config.toml
model = "multi-label image tagger"
dataset = "close-ups of made-up surfaces with and without defects"
train_examples = 203450
image_size = 32
crop_scale_min = 1
horizontal_flip = true
arch = "vit"
norm = "layernorm"
norm_position = "pre"
activation = "gelu"
mlp_ratio = 4
head_dim = 48
fused_qkv = true
bias = "none"
qk_norm = false
parallel_block = false
inner_norm = false
moe = "expert_choice"
num_experts = 8
moe_every = 2
expert_mlp_ratio = 2
experts_per_token = 2
shared_expert = false
patch_size = [4, 4]
conv_stem = false
layers = 6
width = 192
positions = "learned"
pooling = "mean"
num_labels = 18
residual_init = "none"
optimizer = "adamw"
lr = 0.001
beta1 = 0.95
beta2 = 0.99
eps = 1e-10
steps = 37900
batch_size = 64
epochs = 11.9
lr_schedule = "cosine"
final_lr_fraction = 0.1
warmup_steps = 1890
weight_decay = 0.2
Rows from expert 4 of block 3, named by matrix and row number. Rows with one number belong to one neuron. Each number is 500 + 50 x the weight over the matrix's rms, rounded and kept within 0 to 999. All counts start at 0. Numbers have three digits each.
# up: expert up (model.blocks.3.mlp.up, 8x384x192), inputs 0-95
# down: expert down (model.blocks.3.mlp.down, 8x192x384, transposed), outputs 0-95
up.342:530389420523476515525518474569583441490425435429600497562513496549448555469515544478576490553502522473488479481508502477564488518425442554518611535425563477529451515578586511541393549477478512516585465470518498413544487462495526457484497475491471537506520450603624493576469544393465467477
down.342:505450509547438474462459490529323357494504482453655371445579445354502519558450545379537599556528447476515553522445500488512490492485549612533632462490523516653556527472531480440421573481450494434733524413502526517533488448628554427493517498498470461495566510613673515635378518352431482476
up.343:455528400501550567471466412512561569493521444486511528407580605485515558508498534580423489497495442507530466467399529457498585541480526537448530512479481531419507471463443410511574542485498498511587469453443602438509493466513486461480480469502535506553536515427485409441512452440447620522
down.343:514471458482433571517492539457564516483514496516540574448535510510519635396523495512529459485455516501501557451484510531495475469496450531554428458431526496531480497503507464555451518419527502509528530504517461536444442564463541443454573516456560455481440504528496505450504522573521554390
up.344:487401412537473530516504491564585453547432444433585513530515501575398572467532534496548483584506523475487484483520482473560456472415442569510593583420540520484464540562583501550419541482510532502580461471531489411544462450529497457514492497526455539493532428581580473543470545415467496479
down.344:501453498533437490460452488517367347505516477444639382438555490375494519554457524399524598557513481469553542492436504477504497475510523600525654503474505519654546505486560475461398570450455499443730521403495537487534485433599576419514509490487453467484573486584643498637399493356436496459
up.345:473556409476511533470412476494559584470515494420537590406626595480495542484517564556415446494459460486550493420409468438458537499466516516442494531418557557425493500475491402481549527448515523485584490489482569443463455458520512451449549512485489493549487525447488411478501494422450592489
down.345:466511470516486531566528515485573525494551428541477572481464521572504582415548482528471442503490498502496498506490505523513489504489441540533488492424509492459490518512469469559483508495544515503504527502448482529499438536464493498496512496482537418519517475507519497464458477594488559438
up.346:546537435454509607524394453527478550459481525518503553390645545468448572465484610501503475476491493517511470451469517465510484511382499447421498493475509498501504467496498440516522544450533460473579490430559557470350467521498539483451536487466529495475445534421521442440498530411530618494
down.346:468471443528497579540486455509587535515535493534481542502446539543497529434545545577410408537442526525548500490519499539541505532470481509475462485403446459418517501532448481550441528473589490493545536440486434496418460518414494465465564516445577494458533486516497483452469433563513498487
up.347:501521399466508527616517516457583509506500529488450530379505518549564539499546533599468522510506483512509489493548463471488564514476523512477423513412513572431513486442518363472602526445471504578499446455491521493542564486531498422480487508540454529527475509533440482434487513529494688518
down.347:456602464485501566613546566441536589507554395449509501346678467504568618466535621535505461537515532491448504515442382448533532429369573612600519509436525605453571528446458320438524534463433626555581508475474554573467424502682491447466609566542439388545491584614596457500496572497465762466
up.348:489552383505542574466475461478549578429534442428522529410603585482563540508486595575448496426460491491527471428361499421509531561455547545437499523464501560414470465488498392518580572491538508506557457453442625460497481437499546408475474483496501467513456555435482393497507483423480614518
down.348:525478496548485535557450539436558469460485471497521568425496478500487552416497475502489490467443518477542513498495486554489517443513455517507444446455477561503500481518553465495461523456529477513514544482536507528464446536473555462482550545458531494538471510491482470440494486606491565394
up.349:423549393515520534475482480487562584454558449446518536377583595479547564494480574601454513461455470472520492443372461431501538549466536548476523562459494590397499476472477372496604558484510507504587456459493576475485483452545497391483490483496461476538493507433492382455479485449474624524
down.349:513478466506449566543470511424546517491498482516527540419511476508513608374529454520529452505471491514515552504499492558504498476529426539542457436477500547524499528506488484508455511428512477501525529508504475531453438549525527493483552537488543477507470495511482484440508511576478577405
up.350:541398418529475523536522475576582431508419436408632495557509495535440554455502534481586492572503525469485485474509506485568490511423438559514618533430550472533448524588591504545386548480471521515603456470513495417547495459500518454499510495504465535501527453612629500585465555391466463488
down.350:501481509557416499491452497523320346501478473437672374423560421313488513536443540374546609564529442453508569520450506496525481474486529613533636468502518517651561538484542491425390576474435498427746528421510505516539493438645546430488534521507476454496570510642674526658396529352419475482
up.351:485529404475505540592518508456580487515505526488474525392507539531532542460555531599500524534490507515496502497524468481482535526498493546496478541437496561424481498436531392495543502452486517562538451459481508497550532497522510420513474493533423505532496502554452481469466499530495648512
down.351:487600456433483563621487524415543534511544396419541524352605498508535547475557582551491509518565533504482513460450436438508600445384549595563567519449502562435548464495505342437523507456423581613570472486437590549511409547671509466507549527481412441600455563584566442560476519498458704449
up.352:511480452455469594497521499571510585539572474435476447496542483549578528487523480521503502535485451545523490461516492463518505543528453483485426519477524520512438542499440435547484475420499570484487430500431537505524514509454532443497507468556482444492531450426461504466547514493487630550
down.352:517529501518394529553512498368503539556474461525505432483555439531492661392532442470538538503575570482440555490492564614540496472551416556567423471480489540536557575495430502551383486456433473534512547558449414559442461549431511501478512511510573423369483410555555547450539542567531550428
up.353:450458453537525531488451458539611487506573524497493528433455595542502506464565537607407483549419502576590383470533432410502568531421471438428527510454458468437506408520503434487557460532587471526595422381543528419420526472557451362552505538417492501499543565418512398464491403509522562526
down.353:449461467512529600551591564514530418395527449474524551425525514472527502456511571571486408483384574528508518494433387400503418557481534422537511566462464561486441436563513453462472543517584550521554504510627394526442536469584434511571560517507471444476457625559531416501495466495558632524
up.354:497544415497523560479468463487546548483506466408520533393582580492548550505494600578426528443481484476545474411393463433490542507445535549457486563457491608414493473496490322497576570441499493520571450459452591468503464451522518412482508514498493502517481517428475411448509498422479623523
down.354:530485495543489506577443506417567509485487449526505545451447487521508553433528458488499477499465500540518518518503521553490522492551438526492455468430531569484482510493514498529480483460525488519488551501512538540469419562481554500506505507468544494521464496501444447456508500597490520433
up.355:496487396477530532599491500448588520526469543500449526418500509550537543492551543593462515516509494507503484508548451459508551498483521512464430516402518584428503492434515399481580523465496477580503451458511518464549525480539485449507484501557462542509476500522426482418493506501498689496
down.355:438608438454447580600542547422497560515572418440523509306694416482562611464559601541515482543509540485480541468445402388492542420378548626596550499421546603497568516426508305397481537440417617554603465478470600541472443471733499453466644586533413358575472575594638431537480572469474793421
up.356:446547453487521621502484471519512499511510491493501515436619557413482592475484583501464446503496530506499478439429500444517456504452509493472533530466503540497492511498552413473550508452500482483559466484562508482488494505472479492503509463529534490505483530423456430412547529428511608488
down.356:461497473504473486560477481473561476479506450532509577484468508528489545396562531520450384492466511503514536519475503516497533523523480535482521465427503521479521497504479550515489486496507479513558508442509529468437451506486467543479529521479560484538462577565501455491540485510533488428
up.357:558600504507474495472470514502423553519501516451475497392513544458504495523505516517503515555479496558493491500436489480461461487490453452485502520529531528492517509458466410507559520461477501491591497522510502547519492531476558411465504525473507421494513492425549503497489506461492569516
down.357:457593490508531498422465548461362513512614458428446460426591505365519546521462598572477500585493579497509502443405419456485531466425514490540550525515526542505520512464471296473519538513485614480665469526453521509464503477572507387511592550475436362519495545427595495565524543460509706511
up.358:609481503534535512550366505558423517456466477503493447526588529420551505444440498473502535488561444476508482511441524482523493488446553494484504464518527467541524523533481489549506584503466426482547493407523573481457449510554481507515537432535556524516537462499492537499491568381425531491
down.358:544481494477545620601564626653504456460521585375571604529632491508518493409469500470599494448463396510452489513493450461443474507402509569565503399594567460567477519568511395479502501496431509502471432530539517583627515532658540473519535475618458492594599499507522491484304665508385529546
up.359:458551370517543572468444461488567557440525470474519545427649609477533565509485562558465466444494480471521487457384484434504514552439546532472510534458486557426473492482500397534561570480533501487573456484486597433463438465525513470481476437499485512531490510457479399442489506447466598494
down.359:476482444518473544532459536417527498525489491546530561440530454489499589407510508528466434474469510511526522488488484521490480485522475522509470421450460537486502495513533463505451526434533496503530520515529463502457469539488527467470594551488524498513470488513461464450520524576500554397
up.360:440558433501518588500492489476528569474555475426526541396556578445584550481480577605466514469430498474539504383394459417484509524458527562493502547479496596442483451474529338510562543449516524499559438443478611485496488459523544399463501491496484487547497514453519413450489503424465603526
down.360:565486517528471483567449503438500454469509501494490569489467491530504525448527453495472484506467486530512545515496542572477510514537451540515501434478537505552511513486496509543464488502494430491507532454517537552482435574485565497506516485458552481532494504497493469480471506560485482405
up.361:483540411511545551473464491484553572488526462425526538402612584485516554521493596572439508443478496469531494408377445412483512516442562549481494558456485604396508471478506308512603572473514519518574445492481566452485472447548527415492500513508474483547476510425460400435484494433473629503
down.361:531492453529477522550474512398571504469510458553502562436474479506514579423532477522523435494458524525485531530483515572518502488552424537503450463455519576487475523515494503538454495475539484496505528492505491562435443565508531484516509502475546469509457528515462462468503502593492565444
up.362:538504470474478550556472472548513581530501432370457434509483549559520496457541488526505543528488468539488448489494480489455620483487457533453470551507500573481477539565498441516472454456490590562548523475383500483518496526530527420435481470496468464530507466520518472501596490487450537518
down.362:491515472539466536499488472469573547428562423529464435510502539512540585432455474489532505467502533472511558510431521541513557503542455539572468472446427489562494525543419504542411552449456459524535523527431487480439436513423501541575530457488604441411540445513513507480555459523490545432
up.363:527522426463437526476502457424510511479565514521440496448535498500520499485583485561530529445486529556486549483486510430412514531536471511469472527446466546481426457416525432517466524433559490587510451555399500506531496498499514455483491451495467504481470469482506471519433462549536540441
down.363:557496540442468419536464481566559493539558515484535517543447498583485459557520514455447505475643454544486446512545548519469566508449506475480482411468511371486567412541432567506511474592517420542434431534478530517457443590455403595496451458420534550542501568503524508495404450507549438479
up.364:560612507508475491464454509500412548512510517448473495402514546446501490530500509518499510549478500555495488505424496481457467489496452454488508522535538527488516508460463422504553518464481500486601495526504508538512484530478556416475505518469509414501517499411558503499492505442488558515
down.364:468588492510516484380448529470344484504607467417432428440585513346517553528462604551509511586493593494503502438390419464480534468424509506534579532538546541539519527466465302479493551519480625459693464512447515500465530471576521364507606539463447349484494545431619511582535543424522681507
up.365:473562430488510570464491484478542551486514424406544518388591581490541572501479559587460498451477499478551471400385456453503542517451527539459461562458505606441504482490475340501583569437485517481558456454472592470475462449536515412441518512476483497499458501425497434453521493433494606520
down.365:534502508537488504598476512409552460490526460516499558426443458500512524449525476515477502504460508550546505495516527555504537492535435499512461455480525547499506497486530511491493489487497471499470536507500538555471489561484559473498500528451531483556479513496473450481494480597479508450
up.366:541384418524474511527519470573583437479420431428611490570520494548457554465511551473586494547506518473483481483503508478564494524426444558521618527424568472536449514576586514534386549479472508521590467470515498410545488465494530454472499468486472539508517455614636496584471547390463460475
down.366:506448512555431478470462489542307352493498479448664364443581432351501515561449552370545603561536435477509553528451503493518486499475548616534638457491527512658558533473530484433418575487443493426740524408506518518538493446636552421486522496500468461498576513630685521646371526348424473479
up.367:429536452502504537475466509527587563444540500424539572342509606468563528474494558587404477499416467491561434409432440407477571480441509538468511529458517508425507424522479352466568514469477517490581453445476581495483521494527502408500509498428485472582477543481548392459504471502475576575
down.367:555498504513451509510440522452528552517538529515499557460500506555510567420519429524484484510508452521533541490551557590503511473527397559522459425448540468561524509478487525564419488444466442448495523451444531523494453570440585463435513488474520478501537419478536533461485517608451497442
up.368:507511498459531532605483441488513491523445467527485462488535529524484493481506493526481528487516493491523459511517447474438501478440580569475514547480446565434547453497482493480492535532517506516518506389454579451444478472586476504433478502505459577475498465531465464488476461454499543558
down.368:468530496480494556543544540493519524507611492472475547485511528526488566418543449579465444480465532546529498466473426490490498558494502534550493494458415453477495450554463462525468505462551540524527467531423464502486491496484472488504525484500489415467512489486545507498474469579519575444
up.369:514485465489486596497431428506582550549494538458574514387529521612469563471539536500485538517508473547497466475505455483489550486465479507434490539466477487483499484491534434465541472447523497545572507516501480468456465537510494458488494529470511502519463522422455436413553486499490607452
down.369:428447484518492586505508499536537461460561487559550526484519527516488560371487493484489408523469512492521504510492480495504479508513477557563550437427457443566504497531459527576427526501570493474563507431502497475432481484447454535571576471513552478421575491499561485440428478521520523440
up.370:430439453516554541453527480569512461532515525489504510472525600520498618435480492580534478455507487489435442522455497530517432577526510504445490589542553477419523525460452491552438524544585474487558500494532444537439511564479475452466483421555479486485533481470505482414500562479517498575
down.370:433448598463490430458593557515542532478564545529512504555429496582521481592545473492446492478469554496580538469549521539489519563583437482568512525470492461545463450430496590553466436492531487527458513531518466484538522456411505543565450465538507499482529411519527575492492447537530428461
up.371:569594502509485496465451501495417549514512512435476491400523557455503498524495511527499514545488502558501492504422494482473475518494460464489520544537526531491515503454457413504557524472487489483612494518505510528508466527489562426478500496471501426494517484421543495492487501449482572509
down.371:451536486505537498407483526487368499507600503458445461490559510399505569525496570563465468543483568498517497438419449466484529495457518492526529506480522515486510500488475336504480531507542581475665479514469477482449488483522505389485578532466453378494506527454591500548496521474539632493
up.372:403435500516480478472565540513538536517566520488491561498464537537506507521482471595445480521451454493511493510505480521489490517540483472521493546478531510461540495446435504461516485518518500454465523524505506549570524495507476491477496505523483490531526508434490446438448482561487512567
down.372:493523535563535394411459427475521527493441491565401441514401466469500490505450534401499476485516510466424491598494584560495546530549548514461468450561505463502551528478435573541519479594515505500484598427482474486364506471400426509471542527472633510404478554502479546488583484475536383553